config.toml
model = "sound classifier"
dataset = "simulated sounds of rotating machines with and without faults"
train_examples = 39062
n_mels = 64
hop_length = 160
input = "log_mel"
spec_augment = false
win_length = 400
targets = ["speed"]
num_classes = 3
arch = "transformer"
norm = "layernorm"
norm_position = "pre"
activation = "gelu"
mlp_ratio = 2
head_dim = 48
fused_qkv = false
bias = "none"
qk_norm = false
parallel_block = false
inner_norm = false
drop_path = 0.1
subsampling = 2
layers = 12
width = 256
positions = "learned"
pooling = "class_token"
label_smoothing = 0.1
loss = "cross_entropy"
init = "orthogonal"
residual_init = "scaled_by_depth"
optimizer = "muon"
muon_scale = "spectral"
lr = 0.023
momentum = 0.9
nesterov = true
orthogonalizer = "polar_express"
adamw_lr_other_params = 0.001
grad_clip = 3.0
ema_decay = 0.995
steps = 12100
batch_size = 256
epochs = 79.3
lr_schedule = "cosine"
final_lr_fraction = 0
warmup_steps = 600
weight_decay = 0.0
adamw_weight_decay_other_params = 0
Rows from block 5, named by matrix and row number. Rows with one number belong to one attention dimension. Each number is 128 + 24 x the weight over the matrix's rms, rounded and kept within 0 to 255. All counts start at 0.
# q: attention query (model.blocks.5.attn.q.weight, 240x256), inputs 172-255
# k: attention key (model.blocks.5.attn.k.weight, 240x256), inputs 172-255
q.134 [ 97  94 146  98 165  86 136 145  82 112 138 142 166 147 119 163  71 150  93 132  97 121 108 133 150 103 132 100  74 157 130 129 160 139 117 129 128 136 122 139 149 121 130 112 138 102 149 126  87 167 137 134 124 104 133 114  88 103 125 132 121 172 120 160 113 128 154 109 111  82 144 133 144 114  99 124 100 161 105 213 136 129 161 130]
k.134 [113 129 102 134 155 149 107 129 103  98 161 143 107 141  97 128 152 121 133 104 115  98 125 130 121 119 183 175 118  89 140 154 148 138 156 156 167 148 139 150 134 119 138 138 101 120  84 134 150 110 136 135 114 200 121 154 137 169 124 121 146 163 161 109 117 128 147 139 125 143  88 180  80 122 113 127 140 117 124 138 132 126 150 154]
q.135 [ 53 131 169 140 107 112 142  92 150 134 136  86  76 160  97 105 128 126 181 138 116 115 124 143 106 139 116 120 124 141 153 160 101 106 130 131 135 115  93 127 137 132 120 124 135 116  99 131 154 132 127 103 113 133 154 120  71 161 142 137 113 126 138 134  93 113 180 128 145 144  96 131 121 159 116 153 163 115 128 114 161 113 131 134]
k.135 [129 161 160 116 141 115 120 122  97 167 150 115 130 117 164 125 105  98 113 155 149 155 133 104 125 133 169  64 120 143 113 113 108 125 127 133 116 121 132 121 101  96 142 109  91 147 148  89 133 115 120 137 143 111 141 165 147 131 135 145 132 121 101 134 121 139 138 147 126 118 177 138  89 127 114 143 145 130 117 128  99 117 126 165]
q.136 [ 90 172 111 118 131 126 127 135 122 126 122 144 133  88 128 138 143 116 102 118 101 151 120 144 132 137 108  88 113 145  81 101 141 144  66 151 152  83 150 128 109 174  78  83 148 123 119 137 134 132 143  98 130 122 150  98 149 121 132 143 167 181 151 110 113 130 126 125 143 109 158 138 159 103  68 154 140 132 107 117 137 141 123 143]
k.136 [130 178 140 139 114 133 143 166  87 100 139 153 146 153  65 132 167 150 139 126 132 132 101 112 132 121 100 100 132 130 121 150 118 139 114 168 135 113 140 138 149 140 166 153 135 143  80 173 130 135 107 145  92 129 142 120 179 111 158 111 105 161 101 102 106 102 143 134 146 102 134 120 120 129 127  45 136 121 124 137 199  95 141 109]
q.137 [105 111 124 117 136 163 154 183 120 130 116 106 134 122 120 112 126 147 126 100  62 144 124 145 132 120 108 123 100 131 144 139 117 162 116  96 173 145  94 146 119  83 123 116  99 133 126 116 114  88 106 154 137 132 182 106 154 129  97 114 141 132 120  90  84 100 104 122 127 102 131 129 132 111  59 116 150 129 195 179 141  87 129 173]
k.137 [138 142 100 132 128 114  86 112 120 143 154 131 137 125 105 135  92 107  93 124 125 139 104 100 114 165 109 133  82 105 141 136 159 138 136 151 145 110 157 133 157 139 128  90 125 139 111 148 141 164 153 126  85 169 136 142 132 124  92  87 143 152 140 113 142 135 115 157 172 149 126 116 113 131 141 145 153 168  79 146  95  79  92 120]
q.138 [156 115  97  89 187 161 149 176 170 120 157 148 143 140 117 141 136 128 141 138 101  94 124  94  92 119 122  93 110 162 118 114 108 130 126  99 149 152 119 128 115 193 131 157 156 179 107 114 104 133 160 160 111 114 163 133 106 119 106 106 124 179 133 132 138 111 115 104 132 130 128 113 117 137 123 133 149 116 132 109 149 118 117 170]
k.138 [ 91 117 120  99 129  83 115  60 149 128 112 129 125 165 134 103 112 106  93 143 131  75 134  92 163 141  91 134 133 108  86 139 127 107 143 120 114 148 125 115 174 122 101 116 174 161 109  90 140 135  88 168 136 113 116 133 140 144 159 121 120 185 120 117  83 163 120 118 204  93 115 110 151  91 130 185  83  92 110 102 165  92 132  80]
q.139 [104 120 119 133 105 125 166 126 147 145 146 123 114 141 163 128 110 104 143 121 114 127 112 107 144 100 174 132 142 110  87 142  95 115 136 102 167 139 131 139 155 187 152 172  59 176 138 102 175 104  96  98 149 124  98 135 155 125 143  93 108 157  83 119 127 108 122 130 127 163 142 128 155 151 136 142 110 166 137 145 144  98  98 114]
k.139 [100 119 104 189 142 152  91 118  85 120 138  99 108 120 124 101 121 142 137 138 103 100 122 125 105 128 134 157 153 138 123 159 132 139 115 123 142 142 129 146 143 159 117 134 124 108 175 112 116 146 107 118 143 155 139 161  76 121 117 151  83  98 148 108 135 121 121  85 135 111 163 115 115 136 103 131 112 108 116 117 123  97 133 176]
q.140 [122 110 136 119 129 115 144 164 116 150 117 108 118  90 175 134 176 103 116 129 152 140 159 154 119 142 144 123 105 116 154 125 127 110 113 110 119  89 127  88 175 135 105 138  54 179 139 130  99 177 152 169 175 178 111 171 126 155 119 115 189 119 107 126 133 132 126 132 176 142 174 125 111 123 126  79  83 133 138 130 116 143 134 139]
k.140 [127 129 146 187 136 121 112 127 110 102  89 161 126  97 186 160 155  90 120 103 125 109 152 126 181 159  72 124 129 152 117 143 120 128 121 124 106 152 115 127 104 132 120 151 135 113 101 108 110 142 160 150 154 133 157  93 152 126 146 139 140 108 151 107 137 123 152 140 119 104 131 182 118  96 125 145 109 130  91 173 159 135 112 108]
q.141 [109 108 100 115 116 131 154  99 144 103 105 114 115 139 113  82 123 188 100 152 147 103 129 135 130 174 112 108 176 142 157 112 165 150  99 100 125 120 107 137 124 114 148 120 118 151 144 155 143  88 161 108 139  72  82 126 133 150 146 128 127 121 117  99  81 111 120 121 146  96 134  87 102 160 156 167 155 125 144 123 126 166 150 119]
k.141 [207 109  99 115 168 115 137 109 146 138  90  99 112 171  98  99 106 143 168 103  92 136 133  80 123 131 134 112 109 127 136 132 104 116 145 109  75 131 157 138 125 128 111 123 138  98  99 149 138 125 111 126  77 153 115 128 181 149 111 130 101 136  96 111 114 119 124 131 139 136 158 152 129  93 146 131 129  80 121 156 106 152 135  78]
q.142 [ 73 157 143 143  83 110 135 119 104 181 118 117 130 125 161 105  72 133  97 121 102 149 110 142 129 121  89 191  92 122 168  81 130 142 129 169 152 137 112 132 147  82  81 101 122  82  81 147 157 160 164 162 156 178 136  89 129 109 150 176  85  99 126 119  89 149 137 133 124 112 113  92 125 142  91 115  87 128 102 168 160 136 167 108]
k.142 [118 133 110 163 166 141 158 156 125 165 154  93 137 137 130 126 145 114 137 101 176 117  99 150 151 111 120 145 169  68 158 115 105 127 122 120 127  91 137 137 116 118 165  88 167 109 158 156 128 148 118 120 133 145 158 129 136 130 117 103 167 102  90 113 124 151 119 137 136 192 120  97 126 148 133  74 210  89 152 109 152 118 140 114]
q.143 [112 114 109 139 115 156 125 136  90 117 122 107 107 120 159 119 149 117 138 131 132 121 121 112 114 140 153 137 107 161 153 152 137 139  96 153 162 113 124 116 138 137 112 159 140  99 143 127 130 113 109 142 132 117 114 118  96  87 191 123 123 130 113 135 125 125 123 168  92 134 109  97 165 155 136 118 121 105 164 153 135 150 141 114]
k.143 [134 141 167 133 103 140 140 145 100 118 149 167  69 140 178 186 118 169  62  98 163 137 127 147 124 146 109 155 165 148 115 175 110 164  72 129 106 164 136 163 139  82 136  93 119 139 136 146 108 141 102 140 116 178 108 126 155 130 148 119 109 121 121 143 134 128  89 115 112 112  89 113 114 151  96  96 102  98 137 111 139 101 166  98]
q.144 [ 76 143 157 143 121 101  72 138 137  99 168 140  95 143 154 141 121 110 111 121 166 156 143 116  82 149 192 161 146 128 111 113 115 143 177  96 144 158  90 139 131 128 130 154 153 118 165 173  90 142 111  88 120 191  97 160 157  91 144 108 113 136 123 161 144 135 161 140  95 116 142 138  98  84 133 104 121  85 175 124 147 133 168 143]
k.144 [146  88 130 128 124 131 125  84  94 126 138 131 158 137  85 149 144 122  99 119 153 150 180  97 111 142 121 132 151  84 122 123 169 102 160 141 124 150 129 124 121 131  72 156 128 150 106 103  98 195 102 148 171 165 141 141 164 116 122 110 141 138 156 125 138  62 145 132  94  88 134 159 155  69 111 181 132 131 143 142 163 152 144 134]
q.145 [131 129 114 123 190  80 139 108 112 150 140 176 144  97 110 114 168 139 111 124 123 132 130  83 149 101 119 103 160 148 139 140 186 121  97 147 137 108 102 100 115 163  98  98 154 114 141  95 139  51 126  95 147 141 156 170 104 187 143 135  95 145 172 133 159 101 152 112  91  84 185 112 170 146  96 117 124 123 138 108 158 114 115 156]
k.145 [117 104 146 128 111  98 111 122  98 118 146 151 126 108 102  87 125 112 137 175 141 159 167  80  96 115 127 105 145 118 104 142 103 145 119 130 112 173 136 132 108 125 117 133 110 160 112 162 127 142 163 102 106 142 113 185 109 133 131 139 117 147 128 122 141  95 142 136 106 154 143 135 117 163 112 109 119 157  97 124 106 117 117 123]
q.146 [109 158 122 164 151 147 116 106 101 128 116 115 114 118 197 182 162 140 136 106  96  94 135 124 136 108 105 112 100 130 135 130  39 164 139 104 111 113  86 162 109 100 155 173 120 108 150 116 135 173 157 143 120 143 145 160 140 145 148 128 142 123  75 113 118 118 114 133 159 113 135 149 130 105 113 108 109 135 109 128 119 175 142 129]
k.146 [110 128  78 179 115 140 126 135 140 120 150  96 140 154 113 136  94 126 135 128 143  92 112 125 143 137 112 115 125 102  98 163 106 103 118 122 101 150  83 101  85 113 130 116  98 127 185 119 146 119 140 121 108 122 148  92 133 135 173 147 135 136 137 123 134 157 113 193 145  96 149 161  97 133 123 143 124 164 104 121 102 133 125 127]
q.147 [ 98 153 152 110 134 170 111 151 112 137 184 135 143 111 103 111 140 128 141 140 134 154 126 110 110 123 126 123 148 144 118 110 136  88 123 153 133 114 111 138 118  99 148  73 109 143 130 141  90  88 134 137 131 117 121  68  88 136 149 148 131 102 103 164 137  75 137 104 181 112 121 100 178 106 110 124 104 141 126 131 112 104 130 129]
k.147 [104 133 117 100 139  68 131 138 121 151 124 113 149 140 136 119 130 169 160 118 109 145 115 144 106 131 162 127 120 151 131 108 151 141 134 139  92 148 143 140 169 136  81 126 108 154  99 157 149 120 140 119 110 132 142 137 133 150  77  74 159 135 119 127 130 134 164 114 116 151 112  75  88 154  71 122 103 136 103 155 114 130 105 135]
q.148 [ 83 145 139 136 160  92 125 120 125  95  92 133 174 167 105  81 132 153 128 154 113 161 140 112 157 113 122 116  86 139 111 134 128 111  99 124 130 114 107 162 115 159 113 168 105  73 145 173 136 128 128 129 155 105 110 155 122 142 141 134 166 145 108 137 143 134 137 136 161 156  98 134 141 167 177 111 148 122  88 127 152 108 112 144]
k.148 [138 142 143 162 166  97 142 174  77 163 142  98 100 133  88 120 183  77  83 132 107 128 128 126 163 100 119 114 171 136 139  54 144 130 126 145 148 180 112 119 106 135 173 110 125 113 118 147 108 141 106 117  85 142 140 101 112  97 138 144 133 129 157 103 146  91 105 119 143 118 150 135 110 120 160 117  95 159 142 131 151 124 146  86]
q.149 [ 92 140 158 129 138 105 130 106 136 142 154 114 141 152 113 123 102 134  98 137 137 116 134 110 113 141 128 119 160 109 162 143 170  78 161 120 132 132  83 125  90 108 122 102 152 110 135 127 122  97 118 144 139 115 115  91 140 127 126  79 152 106  68 141 131  96 134 168 144  84 126  84 144 171 114 114 111 120 156 141 147 133 156  82]
k.149 [119 102 116 121  94 104 144 144 125 157 121 146 134 151 147 133 118 144 163 131 139 110 116  73 114 127 110 135 117 113 173 146 103 104 159  99 137 116 113 144 126 107 109 154 112 125 152 169 134 161 126  99 126 132 147 146 115  98  87 137 155 148 136 123 124 124 109 137 113 125 113 139 137 144 124  93 100 143 122 134 130 117 122  88]
q.150 [129 128 157 107 118 137 120 101 144  82 169  84 118 151 168  67  88 135 128 168 145 174 115  82 137 134 127  89 139 126 136 149 129 102 147 154 117 131 133 165 121 120 142 133 179 140 129 134 135 131 110 103  87 117 151 152 118 143 122 119 147 114 166 118 163  90 127 129 133 151 151 153  92 137  96 132 136 117 112 180 129 111 114 113]
k.150 [128 145  94 135 126 107  96 122  91 139 115 146  73 110 111 152 106 122 116 101  99 136 157 132 152 120 120  97 112  96 163 127 163  82 163 156 144 165 124 110 134  65 118 150 114  94 126 161 114 147 129  90  54 185 131 127 123 184 102 139 142 157 158 145 119 113 152 131 171 139 134 159 117  66 116  99 143 159 192 161 149 104 152  79]
q.151 [135 103 105 154 106 170  87 106 127 125 103 127 133 162 105 120 121 104 133 133 162 113 169 156 111 145 109 148 137 130 152 167 135 137 117 136  97 129  94 126 141 156 143 107 154 130 107 146 121 100  98 136 152 190 100 108  98 136 152 109 154 104 143 128  97 123 129 106 115  74 192  89 120  79 103 141 117  63 153 119  90 110 145 154]
k.151 [169 114 114 145  68  99 159  99  96 120 111 141 106 144 170 133  71 150 166  79 112 186  93 125 141 103 124 129 115 123  97 156 133  79 120 118 148 111 146  91 148 144 122 180 143 127 153 105 113 101 141 165 145 137 148 104 152  72 122 118 142 125  69 101 116 179 161 135 153 114 108 101 142 134 115 194 150 149 127 177 139  95 133 120]
q.152 [112 118 131 122 126 157 126 107 146 168 129 111 117 134 131 115 122 121 132 153 139 156 110 117  99 144 182 122 170 132 127 107 103 143 137 102 104 138 125 151 140 147 133 115 110 133  98 113 126 104 145 110 135 160 155 137 156 121 140 126 145  79 125 129 117 112 144 155  87 139 115 121  79 130 117 103 142 146 121 151 171 132 115 133]
k.152 [155 140 104 136 161 101 148 119 155 130 121 154 110 157 101 126 167  66 154 138 159 112 120 157  84 156  88 136 111 117 126 149 141 163 125 111 140 103 116  97 125 147  97 164 106 142 131 122  64 152 131 100 137 116 119 143 117 145 119 119 131 128 162 186 162  83 161 173 136 163 107 179 133 161  94 138 184 124 112 148 144  92 146 154]
q.153 [142 101 146 145 111 140 129 116 135 154  99 166  87 174 131 159 138 137 162 136 131  97 122 179 117 142 170 122 118 122 135 150 133 111 104 143 128 191 120 155 127 101 138 159 126 138  96 132 101 155 132 111  98 131  75 121 129 136  63 178 139  79 125 122 126 144 138 128 129 120 139 142 124 166 125 129 154 144 144 139 109 195 127 142]
k.153 [108 108 123 139  99 101 136 112  91 124 144 145  97 138 126  94 174 147 162 125 177 123 115 176 130  92 110 140 128 144 129 177 136 133 147 140  90 161 122 107 126 153 124 142 138 118 126  82 122 105 133 152 101  93 152 122 139  78  96 121 104 103 140 126 157  84 135 175 107 173 113 153 122 115 104 111 128 126 148 135 130 116 130 102]
q.154 [145 137 151 173 127 143 120 130 197 108 110 116 130 140 152 165 113 106  60 136  87 109 148 117 124 116  93 119 152 137  86 112 144 151 164 123 111 139 169 136  81 151 107 102 188 118 128 113 112 114 102 171 143 115 147 107 119 152 128  95 125 116 143  77 135 124 117 142 177 133 118 119 104 126 150 122 140 116 140  97  98 173 125 175]
k.154 [ 92 154 142 128 114 136 116 105 123 174 171 174 122 112 120 122  88 130 130 105 146 123  87 183 129 124 166  96 145 137 106  67 150 124 155 134  89 103  93  96  64 128 152 138 125 104 146 195 101 136 154 116 128 132 161 109 131 105 131 143  99 193 132 104 138 183 141 108 160 164 139 127 127 177 144 158 131 110 120 170 108 160 111 118]
q.155 [130 139 105 142 125 118 185 144 111 156  88 157 139 142 131 116 135  98 156 129 135 131 106 161 109 137 113 150 142 119 128 132 127 147 136 125 143 147 136 153 144 126 135 146 149 115 106 131 163 125 107 128 137 162 117 129  87 167 120 139 154 160 163 123 114 132 100 114  93 147 148 135 129 106 127 147 160 139 123 133 127 136 138 170]
k.155 [148 111 129  91 147 116 142 141 149 123 123 135 149 126 159 102  91  93 118 112 155 160 139 106 165 137  93 134 124 139 139 164 132  74 120 145  86 128 121 118 108 169 168 142 141 172 108 152 118 115 136 111  76 121 130 134 136 132 104 155 159  63 148 135 104 112 130 156 129 123 143 117 103 105 161 121 133 125 125 143 104 154 166 133]
q.156 [116  75 105 118 133 129 129 154 152  89 153 108 177 116 130 139  99 173 103 121  91 133 113 115 153 149 145  81 194  67 158  97 134 122 120 122 128 199 119 147 170 127 159 134 149 113 143 144 109 119 171 104  97 114 115 115 107 113 100 157 173 149 109 153 153 108 123 117 136 145 154 138 129 143 103 154 144 120 108  86 139 124 141 144]
k.156 [126 113 137 147 121 141 170 103 112 113 120 117 108 137 120  60 130 150  97 101 167 122  72  97 150  86 127 111 159  91 158  71 150 138 120 145 127 165 143 181 114  98 149 164 104 159 152 148 148 119 110 157 136 115 135  93 128 171 126 125 103 140 139  81 112 147 119 210 121  58 105 119 129 150 109 156 122 150 154 119 155 114 115 115]
q.157 [164 105 124 111 120 102  83 128 174 156 145 114 134  99 147 196 113 139 116 130 125 158 152 110 127 136 123 120 122 117 133 163  93 116 150  97 178 109 116 156 117 124 129 149 148 171 137 113 130 162 123 148 133 131 116 111 117 106 184 169 112 126 123 132 155  87 143 144 114 156 141 136 137 158 134 151 140 137  94 112  61 155 154 109]
k.157 [ 98  90 149 143  86 128 121 183 119 121 127 133 121 105 159 173 104 136 152 144 120 127  82 124 124 156 106 110 151 161 126 145 143 150 135 129 124 124 113 116 132  92  99 126  97 119 167 135 117  89 108 132 124 156 159  86  96  84 109  84 123 120 157 124 146 137 124 145 122 120 197 150 113 145 119 109  82 114 151 119  88 152 113 103]
q.158 [138 130 150  94 120 104 109 134 158 148 155  75 116 127 156 137  95 107 109 133 121 144 103 123 156 102 116 109  87 138 146  96 138 163 125 139 156 200 122 119 144 104 140 127 105 134 142 127 116 175 146 114 181 167  93 170 125 108 125 125 106 142  92 127 102 130 107 178 166 184  76 158 110 143 104 152 124 123 115  68 138 116 110 143]
k.158 [139 123 117 125 101 135 128 139 143  93 152 115  76 113 148 130 123 133 141 104 151  88 147 159 153 105 151 156 121 121 128 143 142 137 115 122 152 160 103 117 130 105 139 131 104 148 120  72 146 148 153  97  96 153 119  95  58 116 147 144 127 142 125  92 100 112  99 124 108 100 102 117 141 142 156 114 126 127 122 166 138 160 159 151]
q.159 [112 115 145 127 120 166  95 162 149  75 149 144 179 118 153 125 111 173 156 129 152  87  81 101 102 149 114 118 151 114 136 116 161 137 159 143 130 121 116 106 124 126 130 171 157 128  94 152 127 150 114 133 110  97 140  98 113 167 109 107 102 139 165 135 119 149 111 123 126 150  86  95 134 115 103 102 106 123 181 155 138 115 109 135]
k.159 [176 154 146 131 159 121  74 128 100 117 120 133 110 136 127 111 125 119  95 126 132 158 132 140  86 127  93 134 138  80  98  77  99 130 124  90 113 169  99 152 144 106 151 155  95 131 152  93 111  87 160 138 140 127  84 126 185 178 144  87 125 131 164 109 138 125 151 132 146 127 132 115 167 108 115 177 163 121 115 139 176  77 104 139]
q.160 [146 101 160 117 108 181 148 128 138 130 140 147 133 154 147 130 141 120 107 167  81 145 130  99 167 134 119 150 121 129 172 122 123 137 113 118 150 138 133  92 148 140  98 145 133 128 153 182 100 129 115  71 111 146 128 115 168  88 117 105 126 118 124 147 190  99 130 103 145 103 121 165 156 135 165 176 113 106 116 129 180 146 143 168]
k.160 [133 101 115 147 119 127 150 122  87 166 107 110 156 131 141 162 154 125  98  95 133  98  68 148 117  95 144 103 152 128  68 105 144  83 142 131 135 163 159 120 174 153  88 154 167 162  85 108  74 128 145 126 112 157 122 129 168 109 142 124 170 149 146 109 122 117 130 143 103 103 146 133 140 135  84 112  89 117 123 141 130 119 140 136]
q.161 [141 126 159 142  76 138 138  77 119  89 115 133 122 159 123 127 151 190 124 131 163 119 129 124 162 108 164 138 137 158 183 126 109 133 124 116 109 117  99 149 120  82  84 141 105  94 117 151 152  85 146 142 155 124 148 113 110 114 114 134 131  54 118 103 141 121 134 184 147 179  91 111 155 136  99 146 174 131 110 149 120 138 122 122]
k.161 [128 105 142 138 170  91 150 137 141 164  96 148 142 104 110 136 140 152 133 194 112  66 114 116 127 138 138  97 118 112 152 177 126 136 151 105 151 153  85 132 130 152 123 131  97 135  84 125 130 130  87 116 121 149 140 115 142  95 119 161  77 133 141 174 151 144 136 181 114 145 114 122 106 100 146 113 135 169 122 112 136 128 152 151]
q.162 [140 142 128 132 118 141 144  93 140 119  80 106 167 108 130 121 169  97 127  98 164 195 150 140 153 136 126 108 149 107 110 169 179 150 111 143 125 108  91 121 102 179 103 149 104  83 137  81  97 115 137  88 160 154 115 139 162 148 136 126 106 160 116 131 157 162 151 160 154 159 101 145 114 159 137 100 113 137  83  95 129 142 114 153]
k.162 [130 117 162 132 112 125 155  89 117 168 125  91 133 134 134 152 201 146 131 155 126 136 127 117  84 128 116 152 125 101 161 142 154 147  94 146  80 178 123 131 107 145 101 114  92 128 173 173 137 145 141  93 175 124 155 127 150 144 146 139 151  95 145 160 154 139 129 175  87 161 132 107 168 173  91 137 145 118  98 160 123 131  90 106]
q.163 [140 146 140 119 136 150 103 174 132 115 126  62 106 110 127 162 106 107 122 155 170 108 143 151 118  80 158 116 101 172 128 117 146  97 147 114 152 129 157 180 139 134 105 113 135 111 126 152 171 123 135 138 173 130 166 151 147 125 140  83  85  86 143 134 167 118 102 135 111 119 134 146 123 149 111 118 121 144 101 101 125 106 113 159]
k.163 [114 119 103 144 108 137  99 104 137  89 136 114  79 110  92 151 144 170 107 164 162 129 130 123 147  91 173 136 113 138 138 115 149 138 117 111 144 109 105 113  82 141 152 140 136 114 127 134 173  94 128 120 102 138 115 131 131 108 121 148 116 132 127 109 109 161 118  83 144 138 112 151  96 134 152  75 169 130 124 137 147 109 147 115]
q.164 [105 111 100 114 103 128 101 128 145 117 118 157 116 109 131 127 146 187 145 131 141 148 143  98 164 151 150 154 124 121 112 109 144 123 106 138 139 132 127 110 125 130 141 148  88  90 154 150 116 100 146 101  75 129 182 133 102 149 100 157 136 135 111 106 129 109 162 127 162 134 165 137  89 149 127 123 110 127 153 135 122 121 108 124]
k.164 [147 135 142 152  89 100 173 153 151 108 152 118 138 108  98  97 118 102 134 146 109 136 116 104 132 135 115 165 123 144  97  91 116 148 110 150 155 123 151 161 114 102 130 144 140 132 105 141 109 122 155 153 114 133 108 151 123 109 182 155 149  92 136  98  78 124 114 137 143 140 121 134 170 153 149 138 108 114  99 134 132  95 125 110]
q.165 [114 163 110  95 135 154 141 110 116 109 152 135 128 104 144 134 119 104 145 110 119 147 103 162  95 141 129 137 103  98 149 151 140 129 145 138  93 124 136  91 136 112 133 115  90  84 144  81 154 102 121 113 134 167 128 135 138 112 101 159 142 158 106 104  90 121 122 141 116 136 172 101 140 115  86 154 137 107 133 149 148 137 102 108]
k.165 [147  88 155  99 121 116 136  95 155 122 105 129 129 101 169 100 139 114 144 116 105 130 115 144  79 149 120 121 121 142 149 158 127 153 137 124 104 134 149 122  99 111 109 106 125 153 135 122 119 116 140 143 125 152 100 131 112 151 131 129 135 149 121 152 149 148 158 126 123 147  96  94 186 163 128 162 134 130 128 156 123 107 145  92]
q.166 [ 66 138 101 127 108  95 139 131 102 139 116 178 105 147 129 103 106 109  80 134 166 156 101 124 158 137 123 137 150 141 111 156 127 124 141  70 113 125 101 123 132 149 110 124 121 109 116 156 162 179 112  81 124 168 147 130 113 145 163 136 135 124 111 137 137 112 125 105 182 153 132  98 128 150  90 118 149 112 146 150 129 127 132 154]
k.166 [113 131 149 140 137 114 135  98 100 119 135 142 178 155  75 103 158 143 111 132 104 111 107 145 130  71 162  81 165  73 128 162  92 122 150  85 113 145 129 146 149 151 139 122 115 123 126 118 133 140 129 126 148 124 100 113 138 157 112 154 149 144 127 128 145  77 186 123 167 149 156 136 127 170 107 153 166 121 127 109  74  73 151 114]
q.167 [131  96 112 151 130 107  96 110 186 137 124 147 105 135 107 101 104  90 110 129 126 106 141 141 113 134 106 149 132  57 128 146 125 160 131 147 145  88  99 135  96 124 130 157 124 128  83 138 104  67 102 138 131 153 137 112 130 132 117 116 121 136 117 112  82 139 105 152 137 146 176 136 120 108 133 127 185 121 129 129 111 130 157 124]
k.167 [159 142 147 161 172 156 108 145 147 140 158 146 133 120 135 138  74 139 125 166 106 150 148 140 117 119  99 125 131 100 120 149 126 111 142 109 100  72 152 106 156 155 105 123 106 138 114 161 135 108 119 137 121 144 150  85 111 123 117 138 112  95 104 136 120 143 100 113 142 114 154 133 144 133 160 144 147 133 150 111 135 116 134  68]
q.168 [135 125 151 139  98  90 153 152 142 105 157 169 128 111 104 130 124  81  74 139 101 148 138 113 117 106 162  99 139 107 150  90  91 122 172 137 133 129 135 144 145 109  92 153 114 139 113 133 129 122 103 121  92 140 168  96 101 150  98  92 163 149  92 111  90 142 127 139 137 126 134 113 127 135 148 140 139  88 132 119 129 153 153 111]
k.168 [ 50  92 150 115 184 137 139 139 125 140 154 161 142  94 116 105 121 160 125 131 129  94 105 107  95 106 145 101 135 159 161  87 121 121 161 125 127 140 149 118 159 154 154  99  95 163  73 161 134 125 117 121 121 117 108 159 123 113 113 141 175 151 114 104 169 121 120 120 146 123 137 145 124 167 134 145 147  82 145 116  60 129 146 127]
q.169 [129  99 156 133 106 138 125 129 134 142 110 158 144  92 119 168 100 112 173 126 120  93 109 111 113 165 174 145 131 140 103 144 102 119 158 138 121 126 130 100 125 122  86 120 156 113 152 118 113 150 150  58 140 150 126 150 132 120 130 133 130  87 119 109 154 111  95 113 149 101 153 151 156 111 130 102 127 153 124 139 130 161 173 102]
k.169 [139 105 111 172 104 151  79  97 141 107 115 133 160 169 152 138 137 135 116 131 106 107  98  76 126 114  89  94 132 144 148 115 105 137 119 148 144 146 158 109 144 151 130 166  94 159 150 162 149 123  95 138 131 139 155  95 122 107 146 104 173 161 133 113 121  73 122 127 120 111 114  90 107 126 118  87  89  90 127 115 107 114 121 159]
q.170 [135 118 126 137 140 121 123 105 105 120 120 122  79 134 122 117 110 151 156 157 121  96 120 145 157 136 133 131 166 154 142 154 129 154 138 112 146 140 163 130 109 147  95 139 160  81 119 106 136 131 111 112 168 114 154 135 151 103  89 114 144  95 147 114 124 134 106 142 172 123 114 141 109 154 142  93 134 139 119 116 129 115 106 141]
k.170 [131 160 111 118 117 117 101 134 107 148 158 153 119 134  89 168 154 121 108 101 148 136 111 105 120 149 140 165 144 128 175 122 141 117  77 135 158 125  88 166 140 144 152 158 145 138 125 132 117 166 109  89 130 143 160 114 131  92 121 138 154 124 102 151 123 123 111 158 132  81 109 150 125 137 138 106 159 119 108  99 160  96  88 120]
q.171 [170 140 114  80 156 124 129 123  98 170 105 118 121 113 124 111 141 121 148 101 141 140 120  81 138 131 118 103 157 152 133 141  87  84 108 140 145 143 159 107 123 130 166 103 102 139 126 189 133 148 130 106 103 170 174 182  95 121 128 144 148 102 152  84 133  95 119 154 162 118 109 161 121 121 134 157 159 145 118 149 150 122 147 123]
k.171 [111 153 116 111 103 129 167  91 111 126 119 110 151 121 113 135 129 109 120 167 149 120 139 157 146 137 138 151 100 130 118  90 111  83 173 121 116 130 113 126 143 125 181  93 179 129 106 134 169 122 180 109 125 132 101 118 116 129 159  71 158 114 118 127  91 134  86 175 140 112 135 124 145 152 110 125 129 135 119 139  88 126 126 137]
q.172 [182 132 139 126 111 133 125 131 108 127 109 111 150 129 114 105 120 145 117 126 148 179 111 123 135 155 141 150  89 143 159 114 132 141 124 124 102 137 143 121 154  99 175 102 129 130 170 155  93 133 133 140 158 132 119 102 154  75 116 142  74 104 171 142 148 120 125 171 153 124 157 169 118 128 142 127 135 100 111 153 121 160 156  89]
k.172 [210 108 125 145 148 120 107 179 111 158  91 133 138 119 179 140 141 104  80 126  98 135  98 103 119 186 139  90 139 182  78 144 151 127 131 106 113 168 136  89 149 165  79 108 161 162  82 124  64 107 141 136 134 111  93 107 142 109 112  87 126 124 138  93 131 131 166 136 145 157 176 102 103 133 164 135 116 141 110 109 161 150 138 184]